Rows from block 7 of the encoder of a small model that predicts nearness at each pixel, named by matrix and row number. Rows with one number within an expert belong to one neuron, the router's apart. Each number is 500 + 25 x the weight over its row's rms, rounded and kept within 0 to 999. All counts start at 0. Numbers have three digits each. After the name is the row's rms in percent of the matrix's.
Before each expert's rows are labels from the 100 images, of 14976, where the router gives the expert most weight on average: "top examples" is what is common among them. Only what is clearly more common there than usual is listed. The data: rendered landscapes of hills, water and sky.
# router: slot weights (encoder.blocks.7.mlp.router.weight, 4x128, trained with AdamW), inputs 0-63
# up: expert up (encoder.blocks.7.mlp.up, 4x128x128), inputs 0-63
# down: expert down (encoder.blocks.7.mlp.down, 4x128x128, transposed), outputs 0-63

# expert 0
top examples: night
router.0 103:529482505499483495477469513500494513483534499515457553510509522506515413493512463496506535490499546530498483515460509509569496538507456503541500472498471481487481526541483526503508509500499508
up.31 085:449493458461518514517496511466486481479418514508508508493470510489519513481547512485530479521501460514480468509530524479494511484504498466475491529493528464553485552490516509468484526558502473
down.31 091:507548549498499486492435514510503548503461490530477515516514496523483487505468503526499483551512524538535494487502515488515484537508539486509496497480489509543530498488456503511490514471537539
up.32 103:505492479504504505544529481491538525491509499514522481505479472499480589510490495515484488517481530468493543487503493483425508539516494508486515503486524518518549450482498503487477512437498508
down.32 101:495524496517493510504527502563491520471462476479511523537509533466499487485561447457493470508489497502522455499515490463519545495487529521522494451497508497481500516484535458527473509477496514
up.33 109:490543510533501478523519494511499487497474509475494501539504503496453480508481497511496499505482569494532561500469469499554516453498458545510509513488519501495498450498486507491508500463478517
down.33 103:485498508409497498498478514540527519478508504570505524507536499519504480489445517477478510512526500533504548502518498519557488515502512500550462481500470542497520512506482507520487468499486498
up.34 140:494506486504492472515486510502496497512472516488510456525499505482498500500488523518477487504478505495504545499499505515440490482474580534490513529512573522520544461464533510497531498505535479
down.34 134:514502489498503497504476528485483506498496489489512504488487490496471495485544526500498496516499482516509497505474509529664501506496454481523488484514490499519498522477488513508467488503503492
up.35 077:464483470466492488551492519486458489500497498491526443491477472499515532484531488459494487471518490518527549516485522496436471513485463523508480524465510469508495548474488545523470502465532484
down.35 081:499472509512492486462497520524512521487526542513480497521561506458509504510513508503503482519523510481497450498541501492536502480485535469498487496483483476508522468501491507500505482565501506
up.36 076:529508520488494516481514512499506511507444512528486495455513495519494489514567516491504495489507550492494532482473484531427522517464531489505505514510512521486555513486500445455521520471524491
down.36 088:521466463464497520517517455482474475481540499495516497508499484426490493496488525494505533470532509463479521490500476449589526522510468521551492522530497468507490496511485488483505463513513499
up.37 084:521498474508468492495491492494479507505455501501505484508473493505488506517479545477494494520497442493514551488516515491407514486502496514513512494506540510505531476464489459495488477465493493
down.37 073:526474520511491515497454507510501518522516478474524488494508489472496540491495528502482494500508518552516507508462485554499530517483488509520510542550496516520451501464480497521511534502469482
up.38 084:508529507531496495555502465533524477521518508499501450506493482445474516467467505470506487457531415495498533481499519489395516487483511519463484530483484518533494484518487527501536463512501546
down.38 075:489511525480477490441497492478517533471457467515446520497508524495450492514521500479492487488508507501497537509526552516439499522500521493529507484514484572538517491492502562493491490509470488
up.39 105:474492489516509478520543511502495498520485512487538444514479521469489513487514544492447486498494546522526547498495479495455516489469522489470525545509525519502514491471503510502518499468508520
down.39 093:493479456521492472516503531473523492503490508483445516537494527471498530476461540514492455527509512497516552496466470481575543496531533479512487487500523506541510509477522491483517453516497507
up.40 168:460508504460514473522509494503503507519491486491506466493499501479489567501483510503446479525484490507513532510500492474448497483461523515486510510500526514516557500471530472511493490482499521
down.40 189:538477486489483490513495502485484482487500510508508478500485478441506505514490517498505502533513490518509467494472461501656502478484512518485511512477518525501460473494486497474501494539506498
up.41 077:504508538552513519488481546481498521512470494508476529444507455490473512484439545466495496512490486482494485524531497505500490499535507450505452503495539522507540470495532470488540500526467528
down.41 073:491481508522503493516460459526547483512540496522494475503583547522476491479513503482430515532470539482466489508459465497501512481519507472494564493524471549477496487486456474500477464515478526
up.42 120:472507477505484484505472502501485510513443500484484476495483484458522538495513509497456523491494439521529493499519473487448477511519531522488522501517536537493518450466529473535495501498502515
down.42 125:554507486532504492485530519513513480490468502477520511502471479480483462521520520479491482486503521485484547505534496527621481510481519505510490529490454480511463493471520474477489506485487467
up.43 078:512500513491502493495514472496515518503477514524494464492512503509530526515511532530484476477495452509489490472483529507424518511507486465514486509511514462503515515512473475461498528499477491
down.43 074:463513510501477479487456526450494549509506497486491511575500485514496554519515488503511499555553533518504486530502537500453494473502517529517542498527525522495461464529502526489511494453469508
up.44 086:493511532532474512536474459499491504506544481513498463519505539540500503497470527506487513494484443515518576491515484521433501522477505523496495516517499503486502479489504494493513488462464518
down.44 080:527520525534516460468473497520539480497532504527482494482542501494497511478491499490496496537564471517493515491496503500441509477502488484488499528498513490506464511488507520459490456505504452
up.45 068:529509525470501479527486465496494521486498482531501539521533537491453480479517478474510463509525470505486490534503487512384485547485435510481483490523507477478511508488484464534475522492498482
down.45 066:520506480483507505502550532508481520497483501524502512526514502489525447527512504477492507507520468469492482492505473507440490523526512476481499510462438543559499503547499517470492509507467499
up.46 101:417503475504475435502478496500497476518475477527474505522491491492489539490483517528468472496495485502514507486504477539431502511503535529470482513541537507512524466484544435478489504493487473
down.46 113:505485485512508457483492517493511508481515491483481518505510497478476448499520524518463486538502509514488517515448514531599471513521494483508510502502477521499456498507496510525483489512505517
up.47 085:470482496475516496495454548490506516480530521497481484516523517495543513506514479492506485506501534505507474504526517496405508501509493471529506515515500478510464493536504487526470508571498473
down.47 069:527546486538499479497521516523512521524534478504503543490509483474470444500477439487496463520496583495511512510499498487456470506501517507489490519513516500498478463525503478519495548483513527
up.48 148:477501497462503488523522503494480504515447521449517486487491487507491557514506529548487462545503458495486485476502504522445509498496577479479526516508562489518523534499501490503514487412491467
down.48 138:458490464496503491507503504505519511514527492514520486467530506484491505498494523476494496493509559537518544496539504496642465484507468521518488491524495516501515505526507475471474496533524500
up.49 163:453511518514507471510482506503516496520478499496494447508498506500493597497481497521456496516499433497517543503512493517469505486499549510487515509534528521483524443473526481515523497460489481
down.49 161:540489494466509496522495519515507489538485491486486511489473507468507483499487530456512509501495481499510501486484471517693522496498515506511484517508496506503491510485502508496516467472447495
up.50 090:495529501500525510496499512507497518504483504522506517488517502501479542521511504517522513511522535484490524499504484483300474494494516496508479499479495531494489471499509502508493511483497535
down.50 125:478510469488503473509481520473512466456484493493495467461496491481513487496505488476510506511472533529544467495459472526590541518502557531490507498519504504486489520504512502506480517497496515
up.51 073:487530495516517470486497448494477498510516463482510514501522482466462540469500506497459534506456579503489519480520459516429501471465464483507517503495511544491531483484491498500500510503494535
down.51 076:487491472496485480485465492495473506514490484499489471531515489515462491492503460481484483471463464488486508505486508532480502522531483526477486502539481511534519530533498492488454485530442524
up.52 124:471501511464489499512508453513515509514488496495552423477509496527477544500451494509453468499474448517489519507531481532466478488460518504500520500516519481514520485460499436525514523500511497
down.52 140:530498468524513491525473524497515494523497505517484544506487513523510482512494502500503520500513539508467495512514500506649502502521474486507524520476513499500491493497506492490498447545515513
up.53 064:476501497507526497540481544523527531516485480481502503505507512521474508518477522511516493505544540517515533504500496481435488501483518466473499488467529483486484528466502560482474488502519481
down.53 082:515485486477499456517504457482525503482530484547512475514489504488516486495481444522504526463513430514514527497499525493460502521483511467487509522489549488528474486531479518518497504499501482

# expert 2
top examples: sunset
router.2 120:492518473535487500507523509535511478552535529494501471457488484509499548515483539496475483498540446503461549482496479514407512485479509525479480528517537521494512479450521476511529511489502521
up.31 070:517490501480491490491467524467477519499478447460464489484479502438514539475448528442494518494465560551512478469518520506537512500500518457505520491495524482498497540500475495521497514500501513
down.31 084:514460514532473529557472499490551519517524530556481556497548509498500479478532520506512528482535476479467494518526442514477499540491441500499512450511482484476501505499489521465481447558513521
up.32 143:478476510526502479504473508503504531513447487494472544547515511456488442503489505512521517518503509532509452517525512489569472517524428497511522483501474515528524507515517516506460495524504480
down.32 130:507512494492521505482529515516463499508475519498504528499510508543496545494540474499502481519489494504500508493486506500430498523505534516463498494497492496503496498486519454559502538452505521
up.33 096:495490518469523486525503504469508558468467487502498526533489494517532449519511480512543498486489524482523471504542501487568488514519474473483527496506532499490473459511533471470494495511509497
down.33 104:509500535481490492516485499498474466489487493500486507503485563478494529503512484466486516525477526488543479469507517516448479509527518497530478494504486548499513501479506501518488517491481532
up.34 113:460485505503493533500441535487505529465482509509482500545531501477515427486517477484547513478470530524524501521568529506628494480486481496503498473515508507511489485537480529475493491533494468
down.34 101:512516481527505477473473516498519494537465509471508527491498530544529551514498452455480494490508491463497521497507461495442500508496484478511490510497520513498510497512515518502476536498473527
up.35 124:507489506480474517489513486472487541486422473525499506512472525488504464500456495482507494486492582494512464485525500486609511513520495477512529484511477481532475530539473475472490515501491508
down.35 108:518500513523513496490465482483514507539491480475506515489509516505492542519528509500522523487467536508506461499515510494421486503527546480485490522504519505491509481492501493507468508486488479
up.36 071:520537488489508485447482462530529489499472496532545458512513535510460445492505542519480493500495525507491480510482495501540520550471444479495528485482506492474500528473449503478545509535520504
down.36 087:498525515468502468511497500484509505473574512502494539537506473474502490501509475481470511526508523480484428498440562489430538504481520466496489473491495487523523496459514475507495508503492443
up.37 202:514492505501527515474491527490496523488405503503506516522513518558514507500512501512539499479489559505487513496513490502652476499505431486513492501470500515492500497538486496497504505543510487
down.37 180:529489514487496501502469504502511490507497481487481525476482462477506490505506517450492511524487446504494482489494487488417487494508506521520506488503479465509516486490521444494469495496521478
up.38 138:520494506467506497463441538487485542492466471501511530521500499496502482542530508480506493517466571491542492516500521507576484502499541468509510460475534501530495505514502483517491498481497504
down.38 118:496530512526494524495521528528498482513509499533471511497513507521510448484545516499491531486497491491524517486480496517443494525504471503513496492539435517489507532543490534509470550534508537
up.39 062:506531502499500513496502515510462488549509487479449514465529504494528513536536505521496503518537497514505564503467507478552479474530466487493491468505513482460520475488527476475473525481474479
down.39 070:530476508453498498529475493513522495473461489493524515518505517474505510502446461450428509498483504478487457518517503505482450545516485487530476473493506528477485536500500518467507508518532485
up.40 144:514506501521504490503471493451471522485471471505478533543486539462498496503537486526510512481454546488524466519505513495595483494501484511512537463478492457506496531537471534501490521532503502
down.40 128:509522527480465481486467531497495526507527483460528515501475492516482480510484510471491517511553514519507484530500505510447499493492524518506477508504483548500528484483529483469485517448495508
up.41 131:511504511516499500458483489483497530486546511504495515539534520509508409492493514507497499519494530522499488512484519515637493504501534459521530499496476497489475485549468515470519492507522478
down.41 116:537515526522490505484475543502486494520525482479466519499483502513478511529501468516507488527502552528528517508514498466459486530506477527530514487484510469502504488500491443537475525499468531
up.42 070:524499498486500520484436492492502526495497479496481528500485495480491474517529496547481528472488539471518430525481524486521508522538475475507531456496456489543491524529459536511461501489467489
down.42 077:465501470519497469462539512517507499477471529469496514504498494520547505486510459463519507524530506504513542487512483481453493483494488502515521459504458477506458526489489448484531512496507523
up.43 060:491470501511504495522510475498479518492473526500438501505452515445511418497544503481477506532467547479514467494519520481471462506515457463515498507474486494527460496504522531520497482507461507
down.43 057:482513475488522515481486499482525527480478491512497492526505476456547554547468533511524526537482481516516503529528468454467506492495522492521514480503539486468540507502491463491541464526501504
up.44 119:504472517481499509512500482467483507493489518511484522572514534468514428494464453487499514514488563499503445519523527496491496489505474496528518494480481466485473512531458536491489506520510481
down.44 108:512500519498490514492524519544507535495527497512471501481517487561493491496495496533529544499499491535490546467437481463461504482520469540490495483494492495509503499517494470495518523529483496
up.45 103:546509493506489471517511517472476508513474480506491479537485547521531508484559489526493510510488531497524498483471516527534500498503437493501526499490467507491523520505498460491481498588507505
down.45 119:500473530489522488505472490522515531490453513497479521476463494475475491511502495496486534498486520505492466481537503486429490536515538499505484479471490517498505497478516507518487511447504467
up.46 062:485519536503501504480478501512470489529501469513464551555500473512532439486500508466537491468493534498517461493544544476492478508513465493479494494521455517509451549526461543512503500534498481
down.46 075:544499510529483525494509510495546530496479486487514473566474500491496527536485485513500533524512464517484507474441446480473492490514522504509541482496502484475515509488491485450471508525501474
up.47 089:491471534501471521513525509486535513508470479463507496509515475493525472510462498474472463538463456486493537490514514505408478471526564494509497490512472504503484464461489502477496522529488516
down.47 099:530479497480505500529470483505519518474523517512488539484485482487486461529495501546538516513507569471490516515495498481535491506518511489508499503495523482486460519536526509518456466496487500
up.48 081:510487518477505483481495500499503517533477488543440549538541552489481456502526454506518522503472509491484470519469503487569518480489504509493546527492492477512506489485512510506483524557513501
down.48 085:492502469539504498481481477521502495507551504513503513494467530525509516502534538466499543493487512523503492524524501497458476515518515502531487479483487464529520531550506446497503520427458495
up.49 072:476509506489506448503538500510473477509477506477525512519521485503491620457502474509495495485495487524487457490533451505534485475488477486488475526497497492495495491487505435427528516473520507
down.49 074:508541473492494486483461465533512489509494450501513469444497487441567472489499507471501501506523506523535535492533533477469485511516510495507543486512505491474537513517474529504485484540479493
up.50 068:516472496491487473493444513533511521507521473508470535494525501488487471477486490462489491507525489506444440544514474501492516453485505521479491507479476510504511544497495488529489480534488544
down.50 081:452508526504495506498535519519474503532496507499491445530503506483499476489468509505489496486503539474489561499436483509490482500516502474497506483479545505479491533506526473490511556452535455
up.51 068:520488556493541508491475503483525453495513473518502560475498546516499439510502498502485498495473533489475529495500521487501533507500507489476535479497505481530495505482505524488493495519528514
down.51 072:524478465528534507499477540541476525501441494489504486474528492454529529503490474453488469522523504495547498487521478489469532519522508468537486538499468503475546515513492446500472526473513469
up.52 077:503527520460500513505488518539495479505468503525503444510496491497503516508545506548510515520465490489518470508485485492534500507497545484519489483502537488518537525498510450521511518500520491
down.52 084:566502491511460496476512452539498494477439485474507534493497477508504473488488536494493472498515518493507469504509504487490500536503471426500497524482491525519499534543517532519483486440474504
up.53 078:454492478492483558491473490480504506518478515551491516509487477492494466498516551450496516563523488492453505511520531527520510489511519491494530499495493493564544511490509507497497484569539478
down.53 073:537481501506486499474527527493503528522491482475525479515554442515503479473519529539504490499496499515503518529423447469468524509488481532521558488506527519483467522473495450482488472510482491

# expert 3
top examples: sunset
router.3 082:479507514509474496476433508484494509494517498539470506507528532502506434497507489485521533474495502561508491519496528523520505534475467513508513474478508479512475516517485537478528517577492499
up.31 090:481468492410512530581509510498493477491524478514477523484496493488529546501506517529489487477487482489496506477479490504453523494501544517500447520501476484492505510488536504498433530460513533
down.31 092:476510505530512485501510530513501541504518464533485496451508550487433486497502486493532501526500500522512528468489516505523483478477502517512558529491510514494474525509462555497532488518479486
up.32 110:481501485500483483516504514498526529474517498490544516507492504480478546486481498522475513543518467477535476538491491487454472529506543482519519469506527490551513518485491477563498457469511521
down.32 127:536475492491494510475504510523477496493488504488535498465506541502458475499513476488484473471478555508500471516533475502551479484510495462505500489498470476526479515489464527476464509545481504
up.33 081:500516507486516527461529504490476504496524496459482505495534514448475537514483501505519481469494477498490499511499515484382472494488532516472515510493533506522517507455520469486485485486485513
down.33 080:503507525506499495480469496505492495530531498503496506491502462496558481520473464483532506509492519464518459511504484514606513500517484508493490498513513512511524516490515486496495483449508506
up.34 137:523504492508488532464541518493502515499470503486467504521511521490503490509536502538497490496523549523518466485506502501583480518513420522523523472500505473472532501506455475504496474481483508
down.34 123:519494519489492524528524498468496494515543489507495509496512558495476483509519474484510531540490490476520468533473499511454516489480524494479498507518528495548436503514547510483498506496528483
up.35 129:539506498524520527469468497486469551473464495483489549460518495509488474507528489526527497513517478495488514468486542487531468540514422494489525491484497464499496512510464521511508511546490485
down.35 113:483480473538512503490479469446490483529511535504554526510460474478519507528495490520512508531497526477508481485458492480469524514503494529499506549479499524500501506470531466462512495532504516
up.36 084:537480510533509496478513480510519536492527494513497487542497514530510480508503477518528519486517526507481468519496513486519479524528469467507513497475475492470519490485440568494496512590516455
down.36 084:496523528510505479517473494528497524520532505519509483456476504483542447522476534497506532522471495452495488508497482478436499494488494525511498492480483566510446498514476486510522516482490495
up.37 152:487516466504484491494526500528501482535490500488515478449505478490495592497519511515489474520503472490476528471474497513364502465495536510484505517510528505500513486449515485523491502486499511
down.37 183:510487508473511508528470509504529459500505491503496509489508478484529482486510507468491498564532493494492489528489464488642524479481500553521532493532514516489520513490532531498454488501491470
up.38 095:515506506541508512492548502517480487503474514491517482500504468500502476486534512516475515483512450489505570482489495492598500507531460494518491500534482516523483523479476505499522537525483518
down.38 087:523458480484509486479478498499534517514528505501490520495482541467525496514473467525514503571482570532498459489508485489467532512511535476474541480513486514507504498479504497516494488482511490
up.39 074:537506549511544549491520485520523484525444512511514475469486503511514493502498515512505516472468503493549525480505512489536491531485503479510474510477504498526539469525482503493527491531545482
down.39 072:508458471464479491534501512538562488531581521479526520499517474493537465508475515498512492494500527517500488533511509533476537468525510519481508502477482483458474505494498508519495488481529533
up.40 066:540493522501484483487482522509444508452488516500492472472481489492524526488512533491473513524471426537507476504479495498493500489498500514510513482505518532493479526533444532530503509519488467
down.40 083:507515475513490526496515488477509489486449494504485475485491538458486532532496432505514540498478538499491485529450497513451528478483500536495515496504504464474509526531481476483514499504494513
up.41 101:514508471539516515472531473522517515512533533496497491481505491488487473503507518535498505503547496476476537492488499548526495448502482500476504473471486481468489469499513551508537503470516487
down.41 093:521494486523496485547496573462511483463476519498468482504456542481490514506509473502501495508477459532515486504511455483507496529500512464512507517505509507507501482497503430521523497526509536
up.42 084:519505499475494483518529501480499466541481502474515480482483500477495478486399503501472499484506400496491549502498474511569499493475491511487464542517515501510522492493509522496496471460505531
down.42 070:540483496477507504495506505520516470491482504518480506493479463504476505524556485540544470482466542480528435490527457498508516474503485446476536508493494498483454503503501499511499515510479514
up.43 122:533488436522485553468515490479512488512576503512507534508484503503491501497502523521500502481496453509481496497506523540575491513523469527506530504485472486491520497476473515486499519468492517
down.43 106:441494530517525500492494514484517503495490497480510464528487501486518495498494507461513505479505563498500501516450509495509566547467476482511485514482511518508513495499471493494479478500456478
up.44 119:507499487513509499518518483503510510511501509500512452480482474507476551499454502507468499478489403499504552491484501503490534478480563493496470513523520534495540510511546485507474521429487523
down.44 082:558491479524511532518502488520544485515574492509501545460487479478469499487514525483516468511528512477506481480502463488518474519512521523496503528513518507491466519486477485535497485466523477
up.45 071:514494520486502468494534532485500503518468482539523519513520525509478427492541479477518492541522535465480458490513494534497519476522498545533524478500492488526500519451508517499493457542481463
down.45 079:504530457495512497517465521486474519529503515441539478497479521549502500498468551478501518511531437533508506482467486472471505493499486490501484516520500533479498525489512483460467543477500519
up.46 135:502480512543527550455525459511491518480463510495486539516522528524519413514543482527505520491531512497470514499480516495540477533502435505499493492463461510501486505522478505507504474492504503
down.46 122:582517460494495474514501520478495476484496534477518490501461431474515507508503491474490496495483514465506451471505511501454556498478490499540517526497512489521472514512480504456477507545486513
up.47 072:514480517473501508514534550508492458535552474486507484467491436519512573496458497534482475462478413532496528448514492485486512511526512511496506484507498486516519535473499479530466496484483511
down.47 067:503487502516515475484469491509510484508460532543474484544478532478493464496521507501540482536500563479477521503475499490520531474525516495493503543501491540483501499502495509506496517481520538
up.48 096:531492500511480530473502538512492534495555501490477536506484499548537488517532514476522529507497479528487524496463478482580502520530462478526518459492488530478497519499517512493460481434496507
down.48 091:490489540538549481521471471496513467519512491511509511450489501494499501503508504494502513471488491471469480497477546501506516478467457470482501553520547478531484500533499531504528508558499533
up.49 101:524483530527492546475511524492435497506483533480490502510521523511498446515532501523522527444501536490474461503525510479479470503492517489497511484506483480501468545488451470522518483526516467
down.49 092:528484512516507518498544479522529502509517493502500483503443500520540510488518484491461493538475504467522552492556507510494497502529463499548510498488513498491483485500520510507515501451505501
up.50 081:525510493504503508467532492504493508489523490506503482481502503514505491459547513520485503508499390489491543496459512494614496513515478503506501543493468502474521489485487484500509527480516476
down.50 078:520469520498500522474492531489490507509503510496493547514471494488484464521460526514501507525504608514487450515517483478467512489499479490467503502504505512550474500490492462487481520470508513
up.51 052:501504507497504518508545480497497496518438468475529473482538494520503505491513454499505490492515449533489461504512481518452509480466494508468467520501483531513549469474563508494543545479463501
down.51 064:514519503539474518514486494537475541492530491530434532494481463457487487517462498466502494492521545515469510468526474488504496495505497533548520525458495496477520497533493454518496470500506524
up.52 076:503503493460490483517471489528528464522495486474522523515467490463528467498481553482475487486490431509484527494503486488510512520508523509512515510540507555489529518487516483523477493443510500
down.52 063:540529520501505498454507534508505544479489492484483498502490457482470510521494480487509492520473581496528491504480503489520490500489531432480506552515547454521494503483496495489491523504479508
up.53 072:527502471529483489512543500547458467487521471494549480501472487522464456484552493488485494500520511484480479505532516507435523501535516502443494540502504499476535532535492532525530473515545496
down.53 080:484496497438485470495504540481529496504527513508499539534525471528501466486419468469492466550512486524488512484484537495511482497495511515542529490501567504442466514495496455475498457486499525

# expert 1
top examples: sun or moon in view
router.1 091:492495484455499444531461520517506510518465483489462490499477483467495503510461503501451490517499514498501523504508468518506484519516600521514509493546527516508527478502539493537488506435479530
up.0 079:492493490540508499497497486515474527487502508523545481517501508494498506534493510499472521531552485490510492515490472494477488512477466524476486475480537482507509519475513507487492514532510492
down.0 096:484484498528471482503509486503487480529477524495486488519515496516473530514521480480517502464453435512463494499476515442507529497515473496512507456499515478501542466516514478505493513482497527
up.1 102:549509508522500527468504517459507488471520509475497504490530560539468475518566489507481519490476518509495513512515492456479474468484437490503484462526497452494481525506450521467536511505519527
down.1 095:474507476463498483492493490481507495475496486529525454493505479488502463532510515514537546490525525492506479504521497489453525501470525485490515521511505540543498521553491493544504438496472460
up.2 067:522488489486512515477509494482514508478484522476503470519563509478509428505528514545459469471512499499506501519500510515513494484504493486524525512446538458537487521487464497501485494502462495
down.2 073:452510469548469492509489512489473489508465471520474520468486483496533513496473489491490450524479481506510504458489491524516527526512550468490498500490522488515448507452501548475515502508512511
up.3 076:481491528498500524477474496483485522478605514525518492501536483502505450523539455490537521502518476486484551507504528483446486519493460503499490535481485513492512535554487472499473518547486494
down.3 084:509492496496499475513533513498491527472474484497483464512497502515469476489515439498479502511462524522538494474446470493468506491504521480525514507506446523505472518474541499501501513513483544
up.4 140:541509498538502538460468516471516518496505498492511526518551503528523466497594488535547525498513523520505444505484518480485489475508420498496504515458485499468468515518460525486519505557494511
down.4 104:473506534516515508501493496498478479519492540531528502479465508493477485513498521516485471504492476496471483456500524493429492530521502477516495461565476527536525473529514465447518497482525470
up.5 127:514515474534504522484550480516501490538579523482503480471497491535495507502520516528499485482516492504485489477470488490461506496475431523487490547499492523467517516456511479502526511493513533
down.5 118:492494524449481518491520510510482486486492497517490470520486500468484523465558518540500468504518491501501474472497493469558503507484528526501476480507485508504467521480480542515493504489488478
up.6 133:535492508551494522463502512486482500494525516488510528484532511495509508497536474504521546495493503500493501466487528487591516513502436497518491505460472491465491507525478540476521512507523496
down.6 117:495486492468479503525482481522531481486480539505520549506498498508482513547476511496498484537518540509506524505524523481511453488485493497517492473466522537553484507486533461488515530514483527
up.7 085:479531525525503491463455490552481497532442516515531520478465524507461473529507493479468513504499470526522488509487473516464486514488484526500483544496512549515538470492482524507514488479491465
down.7 101:529522505524477497509532509508492520472468507513521469491442465450535515490502493501507511517491534561516467495502482476488503511493482560499524464488532516497528454509503502482476548508494496
up.8 077:498517521494497478501543464524465490492513496467514462521499498556484575511496523484447482500533513519493500497526507496533507490478497503506484513494485509459486514492465534470470537476468499
down.8 075:543485502543475526485535534537547533492502528470511551489510532469495487444526488541516502532494498493528441500518494507508479507506540511527481494475522508518460470492472446505498512473492510
up.9 077:490478530518517543503526486483482522500536507507473506484524532500444550512490516479518517494524420550487461494501524496437499465476511513514503505444547501476504480503512499488507504510465499
down.9 085:475490509528479488472517463500518480534513511520519494472497475525509499498501445523516508479496472485499543487519501555467512499533530522516479482531467503478535491518495445499491534533486481
up.10 063:467495498471499486495522459539486486497502516505486500504515464540520462506438493550489507485522439485502473479552478520428507524515470516474484546520501505494454472516521527471510497540535491
down.10 093:494509516478487517441504538506485507535483529533493452499467469507473462487480466485519507543509509546517511519469532514499484459486515522519462537462515448540518519496504484507503493519484502
up.11 105:507489478458509478487478463474506508489485517501500542515513522500502433522534520480483456506517507477507478526509521509484496533512420493490542483492497490508508475449500505555493506535499481
down.11 096:490531476503497528510548493462495501506456459458496469539490519540509538513461509462508497507478503497522489486480503495494475497513488505513524479464442491499519476525504473493501503501487507
up.12 111:546531482476500499465501500449504506500479486507475581536498545503467503486545507489497494514490522492495490504512513527437471498506459505477492503478488470499500497448518510469514497569485524
down.12 100:547498505504488513493458487520544549520505488488500493456466473493508502538567494485509485542520516505502460479498501460403501514465476477528524480555501505519486484530486481455480501506483494
up.13 101:492473476526527512504489491488505499470540528529473543524499485466534496511541452499492493489524494491494471512476495491488499508502399485478488515489472473463475510504494537502503503510510493
down.13 102:453459502457492501486523509494524510498456519472498456457523511542511504494471506506503486538487582538508546482474523476485512476500506478489506492510481463466498505481487491505504521476509512
up.14 094:527502498578487506487546518521487457522466514495527446494491488532525527515487531530539494516533471492486563495489518510461509488483464498476463499523505491466497476460485519522540477461514506
down.14 113:553530484492507519447509519527503494485525464463501505450522514494516474492521519503511534470467516511499508475472481455541518535516482494511492542478479484490515518490492516465535497496520534
up.15 067:482477515470499484519487549502542533523466490516496489520477467484492543475453487500485482512479489500492507504475506506448510514491511573504527540509548507490488516472498488538496509503467519
down.15 072:506489467443485500520475479477513481487545462488497450506532482499500444494534539506543476505454512498514529491494509530525498497512487482484542468513515500476483464447511526508487480505556502
up.16 077:513496502463493530481511520503483497467488502495466471528490512503497441502556498502542484507477545503473425500531522471495492530491461516502500492480515476506460508500519484479495501576515517
down.16 074:484454473540512466488457490488499507473505465500520517505528471548528534563514486493525504496489478496435481456476494484487519513518499512471496501524475544525536504504443515509512524492482488
up.17 085:469527505511515462538461457485497510489493514507487440517519530503474494472480475523505570490442568494530503497515488493492505503487479491505491492500518507481497453534451498503500506514540459
down.17 106:447487490491520470478503505498516496512481505511464483504482474528499483517532506531487530500545467513509506463494508515439477481472491506512537526488470507479520466472509466490521493496505506
up.18 077:470514454545504490481553467511487481506519505456488445500503475523492492510503494480485481497522495486483473451474482510424482503483449524500482534529492513505524525478487503535562524499493527
down.18 108:502460517477529524476479499477511473465481476481470481472529533488530520457495533498486532504531517517511514518514521510586511490499461536507522458483482490481491482492525492460503494472486501
up.19 089:477487477476500509513504531485513514492510503497501499503501516519502541515532468518510508492494553507523557511496486492345479533504549485505499483468485494492524506513488487507508500445485500
down.19 102:549491498429492506477457488520507496538492500514461521485491472457508495487482516481490516538473512510525485501496499487557499501497521490490488499525516461468491518500508506500498521473480476
up.20 064:494494496501463493502520509470478502524523523482504451495514507508539470482497480498498478517505497521501458469473457472502527475482476505473479525464517554484492475507496491495550477573514485
down.20 080:488481489532528480510473461530472488543465488518487501459479483493524507462468513476512500495507513505510488513515502500498487477513523490516491497498569508476503473493460475538480484517500491
up.21 099:497495521519508515465512460513487513503521514502482536546479546504521432472501524505508507496487551493504498488505463471513485523489463506501501527502506473500513502505473524510529489488498490
down.21 092:522537480510525534501508555447528483502459505526523516482506459497488512502495500476504489474465501491525455494461532519490530521534509503474493481498518520480468532483452443451459485515452503
up.22 106:509494511542506543467502502458484514486504515483496521482526505489508490486510471519511547531496543492498476520484499520567479503490431485514502505485479528480509526484450498480512503524510504
down.22 093:495518512508495501488505501507508475491522468530509544538504464518505496527506531487471525500497525523467467460510503482507503488430439458498454554514496484503469471508514469489514535471500474